config = dict(
    n_mels=64,
    input='log_mel',
    activation='gelu',
    init='kaiming_normal',
    adamw_lr_other_params=0.0011,
    batch_size=64,
    decay_fraction=0.4,
    warmup_steps=360,
)
Rows from block 7 of a small multi-label audio tagger, named by matrix and row number. Rows with one number belong to one channel. Each number is 500 + 50 x the weight over its row's rms, rounded and kept within 0 to 999. All counts start at 0. Numbers have three digits each.
After each channel's rows are labels from the 100 clips, of 14976, where the channel reaches its highest value: "strongest on" is what is common among them. Only what is clearly more common there than usual is listed. The data: babble in 24 made-up languages, each with its own sounds, syllables and stress or tones, from a formant synthesiser.
# convs1: grouped (16 groups) 3x3 conv (model.blocks.7.convs.1.weight, 192x12x3x3), inputs within the group 0-11, a 3x3 kernel for each
# convs2: expand pointwise conv (model.blocks.7.convs.2.weight, 384x192x1x1, transposed), outputs 0-95

convs1.173:447435422521547402508547530509537479463460563434567536512451478463511518525456504506600461532463549531509503573492513427579483496599508589534524400435477502570504537560446482380458498486534458494435543443553480473457467535461452630450533396513548493594459537510545511438442441466543590546399542513525525535438501532512472513
convs2.173:575556475529479490554426534485409419522500507461592513455447535445510537504474574536530449480590476406500446549517493408610432470525534468436479494504516460452493517531477511494503470405507506373508462524444461516447485637433559461456552519581432507523515491397489562478482495588510523590
strongest on: /ɑ̃/; /ʌ/; /ŋ/; /q/

convs1.100:508485493552487498504578524419503494402463511543482549496606517527466460471511487461395538533459424448451389489468559440472583472559506521614555527561500457369564555431483534417405498452486477485542562419498486542479551399547587441441539466498531506514499476487469472524501523536562448473567496501495487535488492405464579425
convs2.100:504463490548481470452541522585580478484498454568382455384471552554501555566599496540520496509501526503462516626574526477533458543532547441582558446563544457546535458515482482471490511518446462484463548543514487527490432568485469473469464521527501480524517441528581437471491540483479501369
strongest on: /ʊ/

convs1.101:501496476466469534474442526452519576444560446436454536512391471457497405499524493494484491431568435540481517497499441537400548477461515614364556422530437484558457510524494598397532442492525458551424531499527593426575452564494415452534510464543513546446570504495378529490466511445512495527512459510514585464526523458532468502
convs2.101:500579513512434527493536558531500468499482501477510482556454524543513513538443492393520518621402468510415540522515515487539541512471536520529482470480453482437428495443512564509500435435485414478493517497454481540572436432514567524498463420483560592416530484490517476431569436466545464462
strongest on: /ɛ̃/

convs1.26:504475421501389557480547507500460509515573398483553483606500493558420450425431477401450558475451496519598520562474445575492517376440457530547464446491528613505505398499482439527517501444468487504405524453531491491532553519491464491472559466499440457446525474390518466451482440468461425565469527498533469465450489509412524446
convs2.26:463535500509495454521556511540420504582513558474586462494556521506584582526529476539436557495541446543509479480435510505439610592558485503485604512502458470439480490614520615500562449486460454421511467474412545424530407536530536498495465499502564426424494455451454566517492542588566420426
strongest on: /u/; /ɑ/; /t/; /j/

convs1.79:563471518567555585440449468452512514452536504438470490429524540406458442610564509540493534418455462495469525440529477489473454540499503516517592544521540481390429481482526529481517575545567488488465550454599441504431526445509543525485486522532536468564488375501469595391556484479452549411491523491517601474423514570459460426
convs2.79:437539574443593526502466476536599492506479533429569541379517485553539552517532511481431494480417503453523435469519482489459594481525415478560595482529593485524469485464521481515490516542483488452402467509529494518474516541434622523517545579445478497568517518574505532558446508504475461522
strongest on: /u/; prosody: stress on last syllables; /f/; /oʊ/

convs1.13:493513531523575472514497529468504525457495456560504463529508503651564475414415525498498535582382544479464511454429525504520487525468583476594536469593499474439494507458503500600518474494505459460492543571531397415442489468454511493420548540424509525419528563575504492498512426444422585475428460477437515524477501449449526625
convs2.13:491549551446571506470466534513502593516510436456465533490576509529502503560522413537503524372518435472490461526456516553430505582400477423479508538523501489460442462548553434499670402554540573393501413501477446514502520557452490540457480522526604529519477541509495450469546492598480438437
strongest on: voice: child-like voice; /x/; /u/; /oʊ/

convs1.33:467467476544510486567544372502504427513509465467528498446418682550414563479459451552529408507447492429495465475460560544458596514420466467488515506484493506481546575566468498555452503432497402482476507469436554511458467525496486481521447507575484557470455442483483502407535528533575449556501472465512461612513557590491432462
convs2.33:497521432539520493497474597530580531461472548578468513523522579468486585432433485527508546483503546454573534494563487507388491542546493496582438412604532526457441459404471498509433467528472549379495459492529442542490506537476554432452613498451554479479525454550448592537427527584509511480
strongest on: /u/; /ɑ/; /eɪ/; /oʊ/

convs1.77:606493462467539463449483582466452494483382591557462445448529538538474585432421466463460570486419539473519436470493530510500515528509499464524542608454464471554498513570448551494552497518452460622460507473423550535548446530580393601430523468458489521489529402494508505469542410529506487518540541529562499439526418579495505527
convs2.77:562531527537443506448438554599550522534510501597463470521404561504480542599518556462534562460580543552494495570510486568532464513481507532467511348514489460506526517522587481463510612487539463485491400508491506574497560424555559507450508508521560477416536504497550533498553571496465446471
strongest on: /ɔɪ/; /ç/; prosody: no stress; /y/

convs1.107:485500514476519540467519529504421560544503420491528532366524694505438560464585485535476432497450534505495453528474498471443492513512533445504495495496570470493475457464550666496347510467516472575486571478357499545471480499482549489370542493491523505492446528511477471510468501527586520454483500466494514482536489478565495459
convs2.107:563454393388550562467509568441452602559518545526529485450452484542538544460512421517484575482512495493490553404497535492503370509479489550496545608583512548552456508496516483420507515517508421508508418542468569520516482618499543448480474585561571458482584548401503482471502538459468422478
strongest on: /ɛ̃/; /ʊ/; /ɹ/

convs1.181:514421548519565380513524486454468456470574424558534454450535484499514572521470519528453459485481447472521467425511651554617568474479575560481453470446508465490532472478574450455567466573524464467488541553436522550472477432470447588524501472535587565415475544495499509450503495476417468498535547454602520414518561468487559426
convs2.181:550486530499548541408429442502521461525541598451517505542530510503469519459569497465482497507597538589495531492494421412435474506446471537561431490517467535362430503584463524482562569528435565460437482491422491475497515526534557534443534539517501438497507499489422446481477439499545489509
strongest on: /u/; /x/; /oʊ/

convs1.15:484482493496466482510524476498475544413520494421519461432515473462489488504533575562588558541439471481525500528494472441492523457483440528549465562567552497436451541459438615426529467470469506471510497533474482477467408441436494603555454458481581473471418567500542464470460428406452507365440554485519498483379364405480486529
convs2.15:608580522463474520571557493498472426491590497440501450448542568434526484501518488534442446530450552544513550578509490479511505429499413405482450475537526456604519548483466473510474429509453514555460443525543536537512450445500521499478489482434579485528503427451389528496470420588566540534
strongest on: voice: child-like voice; reverberation

convs1.81:549505445458560435465417487437434488539526498526482527558561400520458557488451549482461535429603432463556458518542470526456503567552448398456529503452562533521424431567509474477615550504531534509528448479519504491545464429493506501493480493543512609466468464398411492531560505441478422456461498486534419470433443483538620418
convs2.81:481488450443502452560523393492585461533536463540458548478493489486521508492425629561458517587428484494471564528520535525483492530472519503570541502554492526475604528554501514460530504456455483522522598509451472496420512537485546502541531530498601464534441522413428644460525548494506457450
strongest on: /ɔɪ/; /ç/; prosody: no stress; /y/

convs1.136:428496531421492524618538485490474514549462438484486514486471505566461386433489567459570495550530444392512577511447406420570448452444467463479471576499531463533491490515533572447425486527493570467484536485535560490522456576453435585467483423465414521595467481519495434526610454422496518500530495409436539570463459474483518514
convs2.136:491542474378633547473518458533454549484531516540506534552526436553427447466392564529545514464469458448446479504474468517502427490541512430538519405509512513413520523486528539515502474453453451562451528546500410511476596461465526516457519526498474564625449530474501547592433434503450496543
strongest on: /ʊ/; /aɪ/

convs1.46:517496584457539611543498569403479460574503622482505414514595520457511532470471438431438451514511562453460500542453497445521481423553470465464440426469510459479501487512483526441495516492492481514512452483406453430482480513488415579506455521523399466541477543514478510534513571533497472455550549566461510505369656442511434447
convs2.46:605418409466552505516574489487512404405501479499593580479500369448498458513539435541361537408428529520468502590487461572552527553533508498446492487446435435550530485483518495525468552448564501542527518461481528545540491425422570567542510578454488457552529506460442499515531551465571508439
strongest on: reverberation

convs1.75:543540470443408561481486562452409520480449583596539495518521485428495549483489447449480481625521311511518501500481502549489477501505506495493495505490514511493509491494501584576414498467491437461571456475522544484523592604321477516505473525468421459595456462505525555489476480558539487467454512504456487553566502430488458492
convs2.75:542528478528528511562600432474499530506537525463468406436464573483551490623529501489676501512477514506440526532420501464585551512526534462495520500488530526575446603530448444475476542513439557415484503454536594475533507437508507506499512476411537532525443470510486441555583461482449483468
strongest on: /ɔɪ/; /ç/; prosody: no stress; /t˭/

convs1.73:410556574512422361527426503499433497532514546529496477542498482526463543539474483447528493629431586558587548539518418498476485497498534401440440513426475549600617475520529516522568428551481473420442477533427558508483481442562533553444448475450483488517469507584560517490555490501478460429423468499545455504460495479480568473
convs2.73:512535526567500531535517504484489498543501403513517470449464411472430426554511510500462494470502432451572512474556515561564640524418500522565496537608502505494449489569517477493440432485578573489448508440421512573438505482574534431465462440589536549496530557488537540458505474550591479550
strongest on: /ɔɪ/; /ç/; /y/; prosody: tones

convs1.106:472508483519478477535498446586489400433471507444471582411529592510472546572519521513513483467467472576421433473510517430547547488406461366555579544498429537500548508481512388502473555509498442504509586419435495558465628457421403528570488513526515440492493507523436595448506524481558476461510493534496509471569459434496497470
convs2.106:466524532554501523516583478527507416570553543491442493524519461464574515493494467548522533453530530435525452519500380451425534501566460444530420559623567452471576446593410604511480528416536510588539381451408477486423472516495515477479459546501476363520469469491536491488410407519479477535
strongest on: /u/; /ɣ/; /oʊ/; /ʃ/

convs1.141:512487550447493449458471541605439520557514484431532516478437479511629521482581473479633568544547548455488507473619456500565464459563564492571444498541577463549498503494527504589480436600489554451549478483479461491526513492541498546485519495437487434411452594454551527553420513507455556511446581451427473460480545543566457554
convs2.141:493445471490481474556469469554457491600468422494436470464509512482464431549488475494471542469574448451385473528383469542424531424364341426603522424398537423469494491477480490498540512460496536487562499483496462552444471505518538576441516488442510562544513540538531525497512499452445495447
strongest on: /ʊ/; /aɪ/; /ɹ/; /ʒ/

convs1.66:496542536410515450550409630505526492454534407515524473520458480405601460504525436494582425482582431427472425506556451496538501552424461501563468412620384606492490494478599474485453506503477483468474482498469439503511553536560491580420506509531476503573532511474433519540470529487447539525500453499547484542534515506507520406
convs2.66:549532526476527413640475390534416342430465552527515516551493450504478589539520410541379593446527478454509588522411345532544480450542535536480443446505515432567480491544507540559494486469480468537559558567577547493491471530499516522507453474521578468455485451523492537416564537509553497496
strongest on: voice: child-like voice; prosody: stress on first syllables; /ə/; /ø/

convs1.144:584453461487563479536580479563470496514478473544497522493528503488538412548464507464487480464501489531474493451505502416537519534466497609446508493526445471501563499489533473519492556487538511508450518515495510427496486578431519455468508518550545431499573586480471524547359373345471547574351444423477487579445579487460502589
convs2.144:483433478512432510596551398521514493452536472512483478584518558371454515426457362528466641503477429535488483541523548506525547501551491473446465463500473498469429424428505565505468506559483494468519525517468442502499426477344484474470496457510465576489451458366550430496520513494521497479
strongest on: /ʊ/; /aɪ/

convs1.186:546511446534463427536510453609515450458444535532475519453507485511458542524509487501523483382514537484515596454512579522446483466510458519485536624533297509449559487459554524439533503521499447530509412541514565479455412438604508464505520432526521479446428456542478527503458500535469491556521492506612528397434474550509450534
convs2.186:532579494462457466524500611535534530534513504465393529454463484454572533462580449572543515556401544465418449489531575432504498443457455526523500444525532490466475480439484486497618505530511440436508479522567548534373578546513486478531434586428453474480510465500545474513471508463473450577
strongest on: /ɛ̃/

convs1.112:481433411555430511531433467536495543515497448471577521510459558562461559462468516501540467460509510548534557489515432497564578452483521544494475476514493513501498353519448464448628377353480473435495603482544530423458525466541544532476561403468437482521443565504459572467548465502502474508456439416458467491462515485535419491
convs2.112:523554462517523555523484483405509472520596475524499486468539599435568468537401517491504569430490533420446515490417401461544539554519521522582479527484618539500502480513547570488486512428443673594474536484508556431459555521519479572585534509468503517554509419431543503495546532474623577523
strongest on: voice: child-like voice; /u/; /t/

convs1.178:388608501570437424461513482572448467459500553486493491471635510474478454541500521514543502533529463491420525478550478504494506494505527608436398389536495518475465646424422436481492500502432468540517608389442515450491471527454441510530488566495493546459427536510491466588454521477549474445492510486457552444436528539501522479
convs2.178:506470502409500531414579573464503518542461702382492529538484543478495468540446527484511534431575438503459619460456422460463335508470513479515444512394515514447583400498501535484587452467511389467514503522571552540506522502469496456522545515405470609526535489577453499517439431491544502474
strongest on: /ɑ̃/; prosody: stress on last syllables; /i/; /ø/

convs1.83:514525556509501394415493573513527419549449528463541542540516520515456421431452495511504435421466553514496559495494471504514521499477471557472472437488609461513474403477508438506574475483464534461473417512517496517477455461639441481487520535458519498480569446438491479577502575393438530413456526495615439415389546580505494446
convs2.83:470534523473522514547598505501493457571474531449557513524502523464453505473466445506539491451426549546392497492426550528486451489406505532591488508440590471534493585542559449518536539488584513494455485500463444472528534446640591627469466497430464520518562502430487496506591426514428514501
strongest on: /ɔɪ/; prosody: no stress; /ç/; /ɑ/

convs1.103:499467506432548525386470432467470507501452546480471423515651535550500479499486474470348459556480560537505575440403408484583369494514455498638494489539509439522545503440458417433418529463538575506498447466531536453474527507525487487469529544536543434521495524454590492564514502437518475532520442545463491478528482487497495524
convs2.103:514544523460543575556538477551502479510546445529476517549525500542421542452389484581454514543531544502452426540404481554516516507526450539550502504570457560576499483473525501478562530527431497538521507485411507548443603491482502531503537625581459484498550402471582452511497569491563507344
strongest on: /ʊ/; /k/; /u/; /aɪ/

convs1.80:500495519414581390511525465422579457462514492509462520498430534512443517441524484521477509628254599513517496493544464525521511530514453494511466458521487546495493470489471551402531507504508464518473485546480532509499605396563491459540488508523499563484546462568503470486451571465575392561461504525529499484528409519511477506
convs2.80:506445552523513516603513514457471519541577477509516466565466544471584535381494481457693467534487561496531591458551538479460454541568445502494428458408419487543475515442461507493499436497486459492518530487452495418522476572477425472526516457459599482525543491472439553398513521476485528564
strongest on: /ɔɪ/; /ç/; prosody: no stress; /y/